Weights of a small spectrogram diffusion model: norm groupnorm, widths [48, 96, 96, 96].
Rows from block 12, named by matrix and row number. Rows with one number belong to one attention dimension. Each number is 500 + 50 x the weight over its row's rms, rounded and kept within 0 to 999. All counts start at 0. Numbers have three digits each.
# v: attention value (model.decb.0.2.attn.v.weight, 96x96), inputs 0-95
# proj: attention output (model.decb.0.2.attn.proj.weight, 96x96, transposed), outputs 0-95
v.12:470407556599500464543500564390500469500500584432516375490480445568566491446573551521509441438500541497458479522481500500381500513500562560414500566426500423540508429544450476554618564427427500545426507527500550458530500437467500538518538543399530490500552500500537509500529500500500569475
proj.12:509596500421435500428536422569539564560477407587500526480540527500413500633530500471493500474500409457500545516500602500556477454500522424615505432500457592448544543554430489465425506500596443475500503521500396533523475500450439439500463408538500538562527577493500535500500501517494480500
v.13:547557485500424467500460481500583500500445598508559529549591441445556460474557479438555500391457580504500500594500427547500531492558426543459363500510521469411545451433537454500568500630500466549500583500500500511546518527525460535565493458503449489559436509511561500460566526584574500500
proj.13:515450500439451477500461540550408483483564365496518578458452576590500500500463442500465500594601537500439568400500609465493500582463557500545588510478489580500496544500461500500447559415500522500500403534533539421431493489500547575500552483441485518405504500500463464506500536453500532600
v.14:500500569462421484434500460500500541434494587430479533401470519525398475535565520603472526438475481530563493439417561573500467573500567516466591500403555589500481477453485441522500500575597533607526521523500547523539467481500458522518527568510436407541455500500570561535468582500435500544
proj.14:500465413552545518568500579524500423500500423515560500498588500437543532500505545426536405572548624440533589552588440434520500474591500525564405495560500482542500515500477500531500500551500418330483471523500521443533561469570549496522533502500500567435535537488500500500553500570500500429
v.15:577500478500519551546526500607546572439442556465583475509563434474471494419455572440500537528598435502476539366410400510490582462583566466528500500573418561438500460521566389500500512458500535473500500454501530446500500500500499596480527517500401441541469500505442500500496500539469569459
proj.15:490500416523589447500515590500453500562549515548432491441393569500500500542467440538471519424448457481506477563500543528500500478479527485520409500524560398516440553499479551624513437531598459531500500500536500457500500441436467437401457500500590413392500451479500500502469494526500355557
v.16:400552554490500519387471500444500594500500585362500474500535500531447567488427447536552500411492590459551541500500500555531500477500592500422419500582523407494489576500520476500506578559500434578499500470466500450446500500397540370486451543500517519502457500500534500480441462509500438569
proj.16:500455441575552584661500481634487384500438500545425500500500547494500500532486485538390500548572473453483451442557405500444500500500439500517500582500500570535500385500556514441479500418500554529500485541500488484514500500500500643500500500500471463484500461510429503496518555425410500560
v.17:506471651500500500500500508619574418589475476468500416430500581562466461563554436431621484499473433529500588546477500454448441606532500535500500449430500470542555551507433513523485548501416450471500482500481500478448533464589500521563500466554516526399504528438571535443500531490510509451
proj.17:535554482500508500468507453449477500500527484394552538500543409427498539413503500545439500567608521492513424453540448533611564467436518460500518519562500500477557500400586511500447513466619474500500603401559580546500496520453535454433543500431522538605500512500442476623497489480500481541
v.18:522459549465542426483447460500538613580385500500438528578481452458398541545489546500408532500495507510474470431496558500436422447471500502551558495583513515500441411528529451502536479454538548581498578500505500500500470600459463524506500377490494370500590500544500461524500389492500500448
proj.18:510500500500545618488500436501476409524634500500473474500500613471514461417477500500578500457432500386500387570500500387531499582500447564500467463500473467453500541500517470500446500500500457468501529530399500476385500500500512394542500529519394555490428492438463565524500587500446527531
v.19:457564437398560500459590456471554500425500454468500539500565525425533528537548500557585408481444461500395482514439500557613500583476471500412522500500537500599536439468542392506524426500494517569500583440445500500451547549523539511500448500561534555470538524567500553474580500521455414519
proj.19:531449572551550574500426466560450434480563543500468500500392500546534500455500557500500500489500531503582529446553520500539500375500500565585548546576465460488500582536464538500480462571549554512539418554519500551500453480568443449545580549447500500558596500407500456519353484437500512420
v.20:494459408500588566500426500473469438500530500481446546500465500456500562531500508466509555542556500560456578564476441423538346519385500529550490500510496566437459560557500400428500412500500559557500580500500540500446485501500593517577454500535497519500517544538625577528500580438553485500
proj.20:575500563606515387500500484527563543500555443618563500515526497564500500467500545546500448488489424451534465455524516500460632500511500460439543545500591500500627494434500500557434456554534500402549451502473414464566459500470463442500508550439466471479500482477395501500500450500390571547
v.21:540560444532500500500467500543500500526500563548550441600378414459494533547549471500519519431494561464500522424530545446486500567544597479566520432471474500500422452527490500500545500516587452500463405500488415500500559549517562373543561471500426535534498562500448539454320526500500500537
proj.21:500407507440492464494516475417444483500471485500500570438551615467500454500439449439455431500504500462461500519468466451500474445475418504435456551454607538620492500534591481466500500594500495541477580500516545564546472439554406595546468632529500500559582500476545440568573500458478523500
v.22:532445565500500500438595500477500451423475500610425464501500540544464500585455500425545597559570556500535441463493432553552499386574525500536591563500532476466500440500440476449439550472453500555537591458393427513524584577531556420500556448466500562481536505521475531439528488500522529500
proj.22:553604500500500510473436548498500427558471500517500515500500436514518513432644500500500500463430480567448558516466517464500500536456479573500452415511500524606508500453512509500534472523501549461618439500514588500463310434445412556500502449514500542500393576527493532500500504520442604500
v.23:389528500487500500409438559571541458522509560513462586440483500447543547500546372508477559458472536615536474500532551436500552431430491500617416524500510452520480415500537429470500515500433461421347529597462545453595522500500516543437500500500471500500544500500463485546537534500546500500
proj.23:576461477470530552546500473500371570456403500458500465559443534500452408475439591500550500542500483388515571378472500500541451546568505444451480500527481546491559529475453556500500432500556500483601485435500500596459431500484500424565442500500416500500482442578536593487474433461451500470
v.24:549424451421462500544479553445450471500500512430472507434395467540500500500500431500497554500500499487398520540500481461573518556433572525360491460550501557428443426500396500505468500500652488546515504435500553500502464482500464579426500446500425583551500500506545541485599453500530422561
proj.24:534471469545468425438528463579574576515447578572500436523500590420448457500488500448563500515470468500500508435386441463466447426493479500567483500430510456456593547467516548484480426515425539414500472500535504549477500567557545424572558410479550489500509430506439489608449549557511586500
v.25:576619467552387500440555593486429500553560500452432497486458498416454552489500500418604461500500470519500507549466479565479500455420445500512555486542483500478500514455550485530459527500495534500557493547500500442439500611422561500500591479534570500547492417480600551558362540483529500552
proj.25:500482534523500542548500415500526500506449433457443563525500500581447626485518525473460617500567500490500474500540434514484590550466538476381536584445501487500580500536410500611484500525439500528500479530469540584564423388586500532500500437442500516433605467461438500500556437543500466471
v.26:519484561500527456452500450435500500541500554500541440500422478500488357424486500534500436451613421613476404500575588500546479538486542447532446510500542558417578500469405500500527538530500512488532436559466536550451500476471534524563415571585538500450491522548421502440516500500430438577
proj.26:592500564448500500460500618500453442500430438574463500524500551453531584441523566435450500600500440435564608500500500508534565504526467500564525500500500453533500465596579438500515474437559522585447561500500456478560500500500500500428500413461395516500500450475604523567446426500539573456
v.27:500500500534401546500479537540546500366500425546593396551505562478500573542500396421462500477575450544500434566500524596462507542552500580470567478500440565534553500500500440500533427431553500500468443500500555553457510586500521439477570529450427462530500465500404455564443569500537503527
proj.27:592500500549523415549500500500453505545479500453408482500434445507510472445476603569448500468500500470473500500531500408479554426473469479500408424500500500424500491480500555452500570711467458495500557512500500551500443417530581471500401500500422457483504578543551453386519473520505500446
v.28:626500551449480423536484552501551406424434528490500525466592458500440448500560535500559500568594500464430598383465587500440569548544500500541473500554456500498558500572545540500500490550483406485545430500439437500543495500446500534500500445489475519500485500500456536471642546500389500500
proj.28:353493465500471562490447574458436527500500500573425534500500517500449591500488500442500463455438494514540500575542500549524500428500434489478530504500631500432508500438536500500550457447545589500540544570526532601500460500600560409434531489461500453500500500412565500507500500500675494512
v.29:561500493527500511402536496500456433500547500504579500500500500564510434549532598439449425376520500401586481493500500470500519473499500475500500500436414480546547507500471482454472500504460500545438536558608462407494579582497477450465500550510457520481589399462500588543598443625506428482
proj.29:500545500487606473500500476450549582630500497473414500516475454449450596500547448551455466577500406476418542461548508521533500561500585555500500575490551613479373500500626500500500473425500500424507500478367565500452476500458452500523529449500500475500487580542494500500500477413495484528
v.30:561558500471500472502423562420500563500577470437521438524522526500500500500498513477551568529460557480500499463436610427625456467535526486458534468511409428500576526469492465396500388500414444566500621530500500500480460517500447560536439526513482433553442538500466500553431444459465616536
proj.30:439440573505500407541511500417500449500475500535462536500441500448559447463516407485500508537468447500500412572619500539466459592411566519613479519500576500561500471488536582550496537475500543451524474458469500512500428500429500526476534458464524468500560498531442457410592459532623426400
v.31:531546491447500519500562601500577551468447474500432446576582469473500491439538439487519554523441404485553599538500563468524487500534451578504556500500554533533422536500481469573598613483605533575500475524427500546488524500464405544495541479470403466478598389482547475500491480491452456457
proj.31:450541581483556500428500428519420498580493500500672602457453500500527549577479520478451500500544566541500482500582448434501497429436500372468508507483466500461500548532479533390441467500395518500500514551572556468500530453528477441525464500558462487500415500574428506500524422509507552579
v.32:500500440590570413499401449604543439645500551500500553470500500412467564500487481500500500500500524560500500500565500500500500533500611500528427500548500613500500500552500500500500440518569500427500481508514518424500449563531335472500420471492559443460580500448492462445528434481500500402
proj.32:548500396438489395500500500599421509500411483500585430522413403500465554510500500500500506500500500500415427500500500593500500474492500500462521474500500541500500492537500500585400500500417466500500438500500629537500474500608486425506593411491633480545534458477554448417500500591500500508
v.33:507487500477617498500446482428500500427500590547466553467502500500394500455460500438572586538516500548476605580500454492456387500419477488445488497500500489500489500604452433631505452500500500500500500532500500429504364607500439459534452388500557439483500497544579500560500495474500538510
proj.33:461500500451500583438418445442500500535384530431496424500500606514500572542467488610496497500500545466500529557531467602534376543518500468537431479526500469543500454539500523477544500622500505540399500500500468496483447500500500500500465560580500638449500506500604540418483392500500500444
v.34:500567555629530608500553521434469500586500447475589500529548517537391425525503465500500494392546500500500562500507500543500500601500477486500437419500448336500505434534500447518542500500513500500426500544544470443559444610500586500568500500488595500500500500446500491458538426458500500561
proj.34:412500500531455500578472606500500500429500500569532500500571500500498584500500543539527500566438500540564577500500483485500500457456500500500465502500401516500500557467413500500500500524424482540500424442500566429500546529443457319500472316504449500356500500453500500500542420534500500500
v.35:589466500500378483500500500446406500577555500500500433419599500444500434505509500566540589545514472500500491500590573482540529529500500468485500518554470555478476492551500549435500500564478458500472561552482500577556509297500497543441571531500500407500552507432404500500500524500416500426
proj.35:498561527432579425500449505515426500466459500488548462490439554500569493458449506470500477500539669546500500500472578500500500380500500500463422500511574500474506500455562502500469500571518569421464467563500496500478519500435577449386587416529434511522500447497500500634547500580384500500
v.36:622519504500500500500500433500395500500500449440586500500500486500618500500500500478433570515500500523379500446462500415475500500489500402437482584500540609500497561456500500432500530530500432575535591500459539596472596554500440498500458406446393507565426500510419500445558500522497513500
proj.36:426573422500591500574500500500474500454608500405563500477500500500500569522500426500476476437599500512444500453494410500500469461536500436413500500500458500385497470563435603422500438522505541498500500533495471491500499416636505511500431500512517500538539385525500447513517469500500338488
v.37:500506559500521534500433592569519502433463545479554500456528500550500379381455500430500500485500500492450413500500500519527431440433566438431500498500408496564549553493559597500501534500439477500538442391567471500500582525504407425500500613583590543500500439564510570531539500524500541530
proj.37:500533498502503622500593452593500471477500424517500500571544500629483486508503498479510438564537544496462581500494511476500475500439500516421462500500392500583534500500602512543522554549500500589467497500622566546500500567500484383551435500556564573448443500497451509585591438500484430471
v.38:500484459466474550627579467500470573500500500407500500521493500448500522545549573456473565500500622506442597500554500500462522500455500500542406500442519548522500500436500562508500440524549479457500491607470500456516524573540447405445500510500500560637608401482571459500500532523387563486
proj.38:609536531500538583545532582427463500625500500467500500460500363500509500586478511366568500499500500500433500500500380562500472439500464484500500494500390424539468456457595622500478474454533500500470526579512464443500500439500518535500500410521648500500500520462500465470500513500500500500
v.39:500378500446500500523450348500547424535488532515500581497500500500468515487567500500448507561500500500500504474409426500533513500468411596500500560508500516578447594447500500500524572576537548500394500500500574464444602500465614500515500493447616571551500466483411460519500500500417500431
proj.39:500537500536577438500500500500413436500554475560460500536500567521500500565500402490500544500500445508491486480546483354373452492428500424556429518500500500450500578589415518500500452578620500548525529500551484500520427528480478500538510448540511500563581533500552568531587440430630507500
v.40:465500370455452527524500469480500458451522474523500532500500447500609477493436500500405535456546588413533404500500405470500500401488488500493489472500445583494432413500449500500500512500497415500533500500621592500584449511597511510416500580547513542599500444543500500617500484500571528500
proj.40:500500500466549535500592500428500500535461456525527530546603500500466541500401500542425500447487436458486500370522430527500500620500482500500461412621444500500500436470613397484500500409540540544499466540526531500433445464549622528453500530500556500500500591500389500526495476569500500545
v.41:541500546500500520453572500630509462544566503500518431500528490462466609461543495500572482500500507483500457444471500500500509500571630480500520500509518578500439500441510500500479500500513562528538501638364500587500420500576500500628500537521422500500430438485411500500412523459549538387
proj.41:420500543543500500500500398423500500416547570500579423479500528496551585535435500500508500423500500500385500500443532500519428405417500500476541500422478500527602500461500459385592500459500536500395484474517500500500527500409453500477569556336500500420500518500463416444500500480500515488
v.42:527500475446459500489588570488444427476548570512500500528500500500438446500585510490476589500500419500500470424526517592433500500520500505601500500448500452558591527500456552436468485555549502457581500575500500489562471511413458419430500491500414500500418500500353439442387500538605528543
proj.42:525474548500568500500500505500597471497500458500500422500416457500481500620536562593520462500500537500500622374500501576536608504498500555610500449587500500448549500454518443500436491490479500496420484544448430464500464500399412403507515536433440579500484500451500500500440459496399465472
v.43:579591444500500500496634496476558500500500472427507426540439500543418401426432554500586503542500500545500600439547438596500566500500542435500444458500500500500381500626545460500500540506500500500500561532500427447470500599543500451500500553599500500500500413500510500568575500542474500488
proj.43:632500550465565528500500548471564493500500536587438541457504399417555492394475500483563539463500500515552500543399500448500507483453432618487571532500476456392513500405500539500500478500530500552420500500486482448521430606441500500554443536384500500500500500455537486449461443500593552563
v.44:431500480539560500500405485436500514500500500588500500500465445500500487500586560560538400548440636508472500540411540601500500484500467500483522551500446495469500500388461590440569571500500576428506610500548550553380500563475500500534549464541500519500429500551501500581497464473612481537
proj.44:436564459500500480540456565478470500607484652500500456432553535440431500520500500500473500474444436513500486500500398471456500515500452500458500500610606500544566431468563500447500568613514483570477564457541442352536591526500500435537507459500554511579446412500543505500500473516537500504
v.45:500447500454484457366420454418575514514475518500446428500516476550509500556477559552365522485500471517500500483500488566500425398500576460515458490474527500500495500500576550514434498500550500500500547500557568441500500537500428500519463535500655575500558538500333488500500400551449453460
proj.45:502678623573529500491539509523580500428530497473564534500543500500499500554500450487445530465500518502500580489522494543594426452433582407500507500472500500472560545429388406500540465552500438500498425471498492515556513500413551500500500454512595619500571500587500495474500500528568500515
v.46:448474516500534507500500568457500500500473488356561479501500403457500545556546500551454500564500483571500454500503393532539500499421426411396500500425463500500504514566422500489504547549447500564538500500584526567500500500500500500558440578500527401500524500514500500500431718548520534477
proj.46:468500500433418411426479500603500518517589498403500551555481500381568468564527482586500528399462578500462477510568386500500428500457510496465500596500500500387500443528496427464573500500500500543446500525497567551433500460481500533540421468558500482500442536554536445500568582515581500500
v.47:500500500500500500539500581383500548582427466573525444535475442523528453499524500465560648500556500500587500500457561500500500505422565500512560473500500537472393500500505455469479502500511500500500440428500605469520458500413429541500529500426500491499669500500651418502445486500529500436
proj.47:550500500500500500534500500480500536404577500430427460529500458463458534401444500563508500536591585538595500500450500500563500456500432453500463440532593560500500500519621561443538500501526442552584476500531500579559576500570628585461500449491452500500500499361506506522475505456421571500
v.48:500478500500438548410447500457587500501536474497500500592500511551500399500563513500454574456500562407590500583500545463500500500500452543500519437461525608556496495458454500418500580444557553579459500462584500498566472570457500499525494420435576561500501500433500500431362574442418500500
proj.48:500489591461587500517520500567436492500590417500480460537446457462417500500487500631565513533503421500500468500600500500451500468500500526575417437559500446635492503500500500605466451509617500506533557453609449500456439356500500575507451500429500500500536500500500500500497536436500476500
v.49:500575500506500500412565556565577395500500465528439445500575520513622452587500500532539509559530500398500501500422418543568500500558500517411500510471500472500500557523500617397452449500500590399500417457490500495462496571500457475500500500464500522522500561517500463554406511503440429394
proj.49:500548500367453500500500500457475571500468500552604504530500553500470526461389500500500500500434500500394598597451507500419528500500488452606453469537500431500516526490588371500445500514609500500491500557482500500511447555500500477576453540529433558425486391514577512606459500556500489500
v.50:458500500515389441460500619500570551443500585597486496512540500500500472550503438452512500500556500619453406601442500500423500420534446513530500500500572500500461447418500445562488563481527484500528500629506539500501581499571593500487571500428500474500506426453396479500547500500500500411
proj.50:449422574500500504428534500547621533559590560500451432629500500537500500453516407432500500452467500500500500527500500593500454538493501569500570586477500481489573500456556545500424500500500478459557455500433442436500500657522542500500418483485500500525563563424536500529475414552481394500
v.51:500500579543500500500527544444369464500621504508500418449527500580357554541500500543500558445579434504430500447500436497552475483504500533488589500500520545500500489562553543500535471431500558587504452393500407537515500500445458434556444457458437437477500502497608436424500455508500435495
proj.51:522482430467500375514500500377632565487526500518500408513500483411500489519467500500500500478483430500581530473589478560506500586554522500390523428535435570500604532512500574500548500500482467496558500526512500500500489647446500500462452392500433504500416500500589421464500500550472500488
v.52:500500500500574510565529500500500500491500500467555474425561500488416458500500506453522485412622500500500500556469544562500516500415500500500535500460539547407482500519539500534553393539595500500500500399556453522557500474380500433615500500429546460570552502533422568617500514388550602520
proj.52:500500489580405500426500469500488414566426500462532500500500500420592500500590448500426480553454500619559500410500500500462454527495500500430503397463558500564500500477500500440543500552495500572462500473500524448440626605473500602446554500500500473534527433536415500610500427480566444500
v.53:537352555500489558546500488541516406511517427500446472488506561500496418441524588475482560526530498591553428575580545500500504429422423482622513500532493500483500500521500500500454552457510500500402589500518567490516500532540556466500364500442447500457450469485444447617544418500494500500
proj.53:500464531500500500496604500528500564606436436439529547500500568485500454500500500483520500476500560566500540447592414500500500500509500542489463466500543516595527460356571453576571462568500551595506512563500500450438522375596533552612500485457444513500500495461511500567451554389500500556
v.54:453543500453462500500436440417500532492488521522605500500637583560458491538428458576554564500500585500530389547525595450582533507500493524500437500528500488500534500423446500493483516461615500478500500510491569592511539444500500500453481553431435500511374450500464500500660500489500500500
proj.54:529424500469476500448500500460435500500500460500500500500500445473438490597419500561424606561500500500500475588504455543500500392391500500501500583557569533573575500423519500500462493500500500500575437500560387589517500571463435552453598460500500640455500477468538500514484500571438560566
v.55:500592500477553447588540500500500567525457500500500500441500426500563500507504569522552553564417548518535500500409587500504500556500455429500484454578525432526532332500542500454387526500500451394559500494499495488465473372521608500422500500500500500499595557476500511485500452492440590451
proj.55:571529500432460521500500402495560530544500599500562500550500584494468552553570590590552500500503372558475500500505455500612542517500449500459500500500550468450566529442500499507500500585568520500500543582470396500542420526389500426526475429500471500441500546460424555462500500449396521562
v.56:500392500500563472430500539500468561500432576500468500500500569439500572444554500500500383503548496481535487556467500500510484500500529500510550500558581500500502500535500427452614500484570571596465534500403472547558406518500500460500593489433405484500574457589487500532500500663500412457
proj.56:474412500567482423573441500500500500410544578500500416500586467500572500500500500500568500460572500511500500520548475541500440500532521500590500500472519483416500397418500455570541649500551567494500500434448576518577500449515500500467455589500481534564515460517537440500427500500600485644
v.57:517562515555500546500387583464500539472488452500500588500451434429508500500494500500586410500500632500451490500500545582539534542500500451500555450633500536500527500500454500500465385461423386462613500464469390535500487455584521500425500500500464512458500500500500500500575411533429523559
proj.57:500392496500500376406517500500439500463445500500624480482596500479500500500500466486399500500592500500573500500500478457475465589477500500500500441500479537500500610500454491550505548500513427426380472484521500463500500513500467445506451526545436532546500500637500543379423505485355517500
v.58:500500500559500556660500500555531528500500509456601500553525435500516462548555588542500500415488459480457609409454465445500500451500414555500500431520533482414500525500500500493500504431553645557500447500573500500500582500500525558439526528487500413500593442500540499561500549378449475500
proj.58:500500530500500500537559550531417418446548613536474500562500500489500503477500429424593500608516471405459500429515500594483594570482500500500500408500500540651551472423500557500520518500500500500679500603500397555500500552500507500500555525500500500557500500547500491500500457517515566500
v.59:500411500409500500364420460495561562429500500500551519500378412469527500515523453543588500500500451500451500540500401500500500468457500524625500500560500500499543402500550422451500500500500395538500500500500500500500500500490540502610500471574588500500560410581579412469452520570549500500
proj.59:383552500486521500400534416558508500433500442466500521567587511500484500569474474549500548480434500561500426500536456500566553416482500526465500523527417482579500500500519500415441534500560500547509500540432500538464451533473512426500556567558439497349500429444500422655500500542500424500
v.60:441621582507354450551381500500500550565541500492534543476505566488500500442500500496472451500432527500500500500500500500509571500500500451497550500500480500564478500499500500595555500500623521599600435519455608482419528583429500500500524500598500498500370500393451500500500487500484433500
proj.60:469608377465398500374399482500629485567623521500417559599500531528525500498553500459601468581500459534548480500473566474555493492500500486500500549484444500373500500450516607482411540483464530565551500484500450501500492500510449500517452558453500500500441547483502500532477500500470480499
v.61:539556500513455386494500465500500500500462547481419481500500532500422525576500548456490500480504572500500557598500500573431374457403520500441566598510530472500522461500500375500500500500500499500482434333500444500430500500500500500446422500500523500500563500683500519491549500434500500547
proj.61:402500464426435398371500535528500513559517500494457500566478409500500500500442500500463428500489500500524487500500485446530559500571500447615530500500500500500462500503500474500646527429397450500454544500500500444561500475510619443500393500518500500500505422548372500500629511528573491508
v.62:478500457588490475510468500500496555477500500570500500500513500563516500372424465394491543455575500500500500500421462500527497439477544491500351487500521500500571565483563500500439469470466500509500500467489500500623400393511500435441553500452448477500347592500502455551512607573500500573
proj.62:500545581500559555406500402533484500569500570597553451395495500413471512490500500500428549466542602473556500500532434500618375500500500500500568423563500468429500500468575489435500483500500500404500529500449529500419564632441441536500541552500510500500534475500500500543510482455403495500
v.63:445479413454451500500464405500559500500500583381395500554363500584662431525523469452507556514639500477500462521591500471602500500500532567500444500507500500500539500531583500500500500504560500512587551500572500504500453500516500507500427555500500500500500446500514500488500500500477382436
proj.63:553404500499500604500423475500550380500500500500500500465500616463500428510583500406500410427488500524539465445543492500500483500417539600500561486500524602497500489564341434520500439500500500507500532575524508500610500430450410500500500449517556600500453529500500551455549509455500500494
v.64:593500329493531500500500446500458445511480500500498543432444460436427451477445502484500466511588535500527466418404478525500505468479499450403533440402500590500550520500539528500500449448500500550539500424589490500462547586500446554553500549537595500500489486500486452569601626539500573500
proj.64:500500577549442515572435500448500547500500474480533472516457494532500518500610464387510498504456557537466571568602500530574570508500427500559566412500542595554522436498470516500500461500453492465580547548457500526569534527383439475500500500395380500500534536500536444563500536389406502500
v.65:444545475455500430500500500476532500575480499535471442443506573500450500500393474468500500529406500586503500500580493432459511511556457500510500500597500581422567546488427567643371548445500500413500510607478586506500459559500500456454533492535511423555500500432510500570612500448500532500
proj.65:418452454481456306578513472448500500411500576530500490508535619500500537487542529500500418417500599464436500485567500464580541500542500487500500426500459566564433498586500453444500520491612491587452488566500500500500427439480444486535500500424464496500445500494394460500500500548513500500
v.66:450500500500424542563500500444564554442500509387500420536500499435500580441500500547510520500500511500500500468500500457500532545409431395500477500450437517518500439543500616497586518470482449617485578564500565500567433405500444543468497488479383500558432469456500500500398576476449598500
proj.66:497554558522500500453500500450532500444500327500572459500521500542477426383465500419500500500500501417505470500500534487441500557441424442500500500500500498479401500500500468500443521470483500500500500513320578498500500659500500426557602452488514552507542555460574500541500424540485459549
v.67:435552500533500415500448370561548500500508559500500468443376500451527500500500536500520500500531434552398512454431500513500500500454580500500454562446500513500562500541545471500488443500598500456500500500500384517416388500500463378633500472522500541595516507579515566506430554501513431535
proj.67:546446506493500444478500586489439585500519500500464471580557510613435496500475442477520580565505500479522429458500487473500500559505500532500482591500500491549486500410599615535467471402446536500565476500500435576465500584386523500446500358520458500500510621447444500521500500577476576500
v.68:468525444408558537603448550512449485419595619454532599552432413500461554562598444544492618439484500500500446500418500490564500425500557483540571556458464499500489491500536432540431501465415455538547519500490468481500500446506522489542425500543574500475433592500500500427500500500500558482
proj.68:548500419438500500580500474500478608433464414500500515500576537581411399475490500408500586446543553506539554596503526607515500464442500500500500500500534435491552531443500541631500500500524555381500477461573593558533500548570500500573500431500508570500500456500544500500500500535581567524
v.69:398500446448500518400500580500500540500427355574452523500616550500500576435539414500395500533390556500500516603526482560585545391500500500500500572500492500443500500527500404500500528500551533482480503562500500548500381500500438500500500500441457437500555452500500500443450500466543500480
proj.69:592547500453567500522548531518564471466500453522539464500500586500463500445572526351560424556553436547480572500435489562500567402555401611400500500500500487502514532500500522459541500449527461524500502484544437404500490500500410442500614500554554594500387500567500496500500500500500500500
v.70:536525558524500556500460436500564559532583399523500445500564592547500468418500520500535500462534388542500500530594500520500500500406511496500500352500500500500516448478500532542500499439425500500500500389526583500542495466500405528532421525545558452461500459519560500528594452398565500629
proj.70:494500525479500428570417588532500506500594500451500427465462500546630488500597500500499475476500536400481500500413432500391367430428500533552452576464587564500471486566527518522500459500583430500500500540500500470500525462500434491431512403500530447591557537542578500504472440500500542541
v.71:506500536473416457413569553500500500415605525500500447401500606529496472409500500391531483457500434500595542500390500575392500500500500549603521500500552437500500589523521535500474500473500461412500527503500473488500537569504402500559500500591479450500500405614478500509498526426500500500
proj.71:529401345534482500483547504500527500500500531458564540548500545431500493500500498416496486356454404500500442456420406448350500574415500431430500547460512533500500500452405500500500504500498444498549455493561489500511496512500500470531500463589500390500563500500467507431577448571502504477
v.72:493500498500513689500511500537446500500467500545558480500458487526500500381424528529533416559500500570528500500530500570500500472612557444563563479500436500392482526456480500500604500549439633519500500388473500431454405500553496500469591500541555522500500500500500559517431582538500500500
proj.72:431469490437500500419500500444565500500463500476599603464497566453455497500531496500535500433477353500500503389571500553500500520478498536547538567590500553561500523500500504540486349555468500510557500505508556528482422443455426561417500420528452581532533535559443500442597534500464566500
v.73:465500404585466553441493500556535596500473548443500500575473510500500475500500466543447566500492600500500500428500531427609459398530531500584555442438533500474416500415500437346431568444497500500500517500500487466569475460500500473397530535625500442578477500504586513495514480500529500500
proj.73:478500500542500500455435461454500500510444443546500569500511500553499592500626500413425493500653575598500471523500543512656500500554418500421455465436500456505430500537409453465500500500500500477413500536432500500488539500541500390588500457451536457500560426500568505456544492542500518518
v.74:500500462485500500502511517500427438500559439579500497450520454500573500495556521500473552451500637405500514500536530373525439463561485457498563500422500418533484500500500500500502500601552500500565500611500431440500492500603473606500500405500495500500513463500455605491500500392365567528
proj.74:532573474500525437498500402500539500511453500589525492500547598500518471548435559512552500443541571500551529500436565392500465466500500526542500500500500584444526423359441365500626500515475538632560539500531601500500625500500577500500500500500500452462528500503549500500500456502521477526
v.75:567500534511500341461524452553500435516500576573500500461500617455524534444500560500568446500541496500533449576526611524565500520454500514496590500549500500553500516573516416435500584500500514547439500589500500500500415496600500472500571497447500436467394500587500512452578541555581509500
proj.75:550597500485414500516467500500533500500440494537567500500500553500471433466556590500500547575423551459493500542500431500590500637434452484516549500495382500500500500517500567492500497459500543481496580500511500500500500601505409534481500469598666414500421500494527554431500595531415500500
v.76:483478500548471500641477399500500500433440500460439573542385500453458388453519500500500557425500500500559500569581552500525500439453573530472568519548586500481500500553500500559525500500500528535574433546500500474552500500446638500477569534500436500439500500546500500500367500482628500526
proj.76:463500556447623390546500568551507546588482453453468500500500446402496506509420421451479576566559500518552500500500500443541477500520500467500500605500500419402432500593500630500473407439500540544468452500453500494556455639500500500500502500500573500520497464500456517515498526566573429500
v.77:500500541469459500431529613500500456577500513577543545362533569477500500500500464500500500591492500456562496406500500508449449500527500459570500603458581500500460500427528500591500506584372500535500500500519593500500421500500500446500544597488500405432417548475484409500500408550550500454
proj.77:532418500529529569636401533500419455500454500545602459500500436423428500524499500500530500500517336532500479428500500428539557421500544602564522554566443452500549441569455500593500477483541500497487500537522531500557500500378469545448500427500575496500442486500500561500452500538500513548
v.78:593425500500545578594596500476497500460500572559500500500500500500455366500594599383500576525500565526556456454478546500457557500439461538500427500500410500500490463460500467427453564566532562486500455500536436500468456500402500570576450437431500500500499500425574500421500426500503500500
proj.78:475592407521500500485500506500584584500500500500573578434415500412500500464482582500598515596408600606435473570519500500500500581442553492481500500501523431500446541500447435445490430513480500492448569500441451500449500431500434491475615598460500500546550533500500500577500540566500515546
v.79:469521566449500548526500500500500459450522397582546546489500500500500500563552543631500445554582500487438368503445500567606444548429483500580618441524464500537500448437500476500481506445500463461500500540465602500436559500500620500500519480565500550405489512500445568500521564500547423499
proj.79:500499500476500488483471500500500515608464500583573489406567500553516543500575500424500504489504575500525627500500463464500500576607578500406500483500449450563500532504500500610485555500500537531558500651587654525528500472500562534500500500529500500479483500500538547505522348442500500475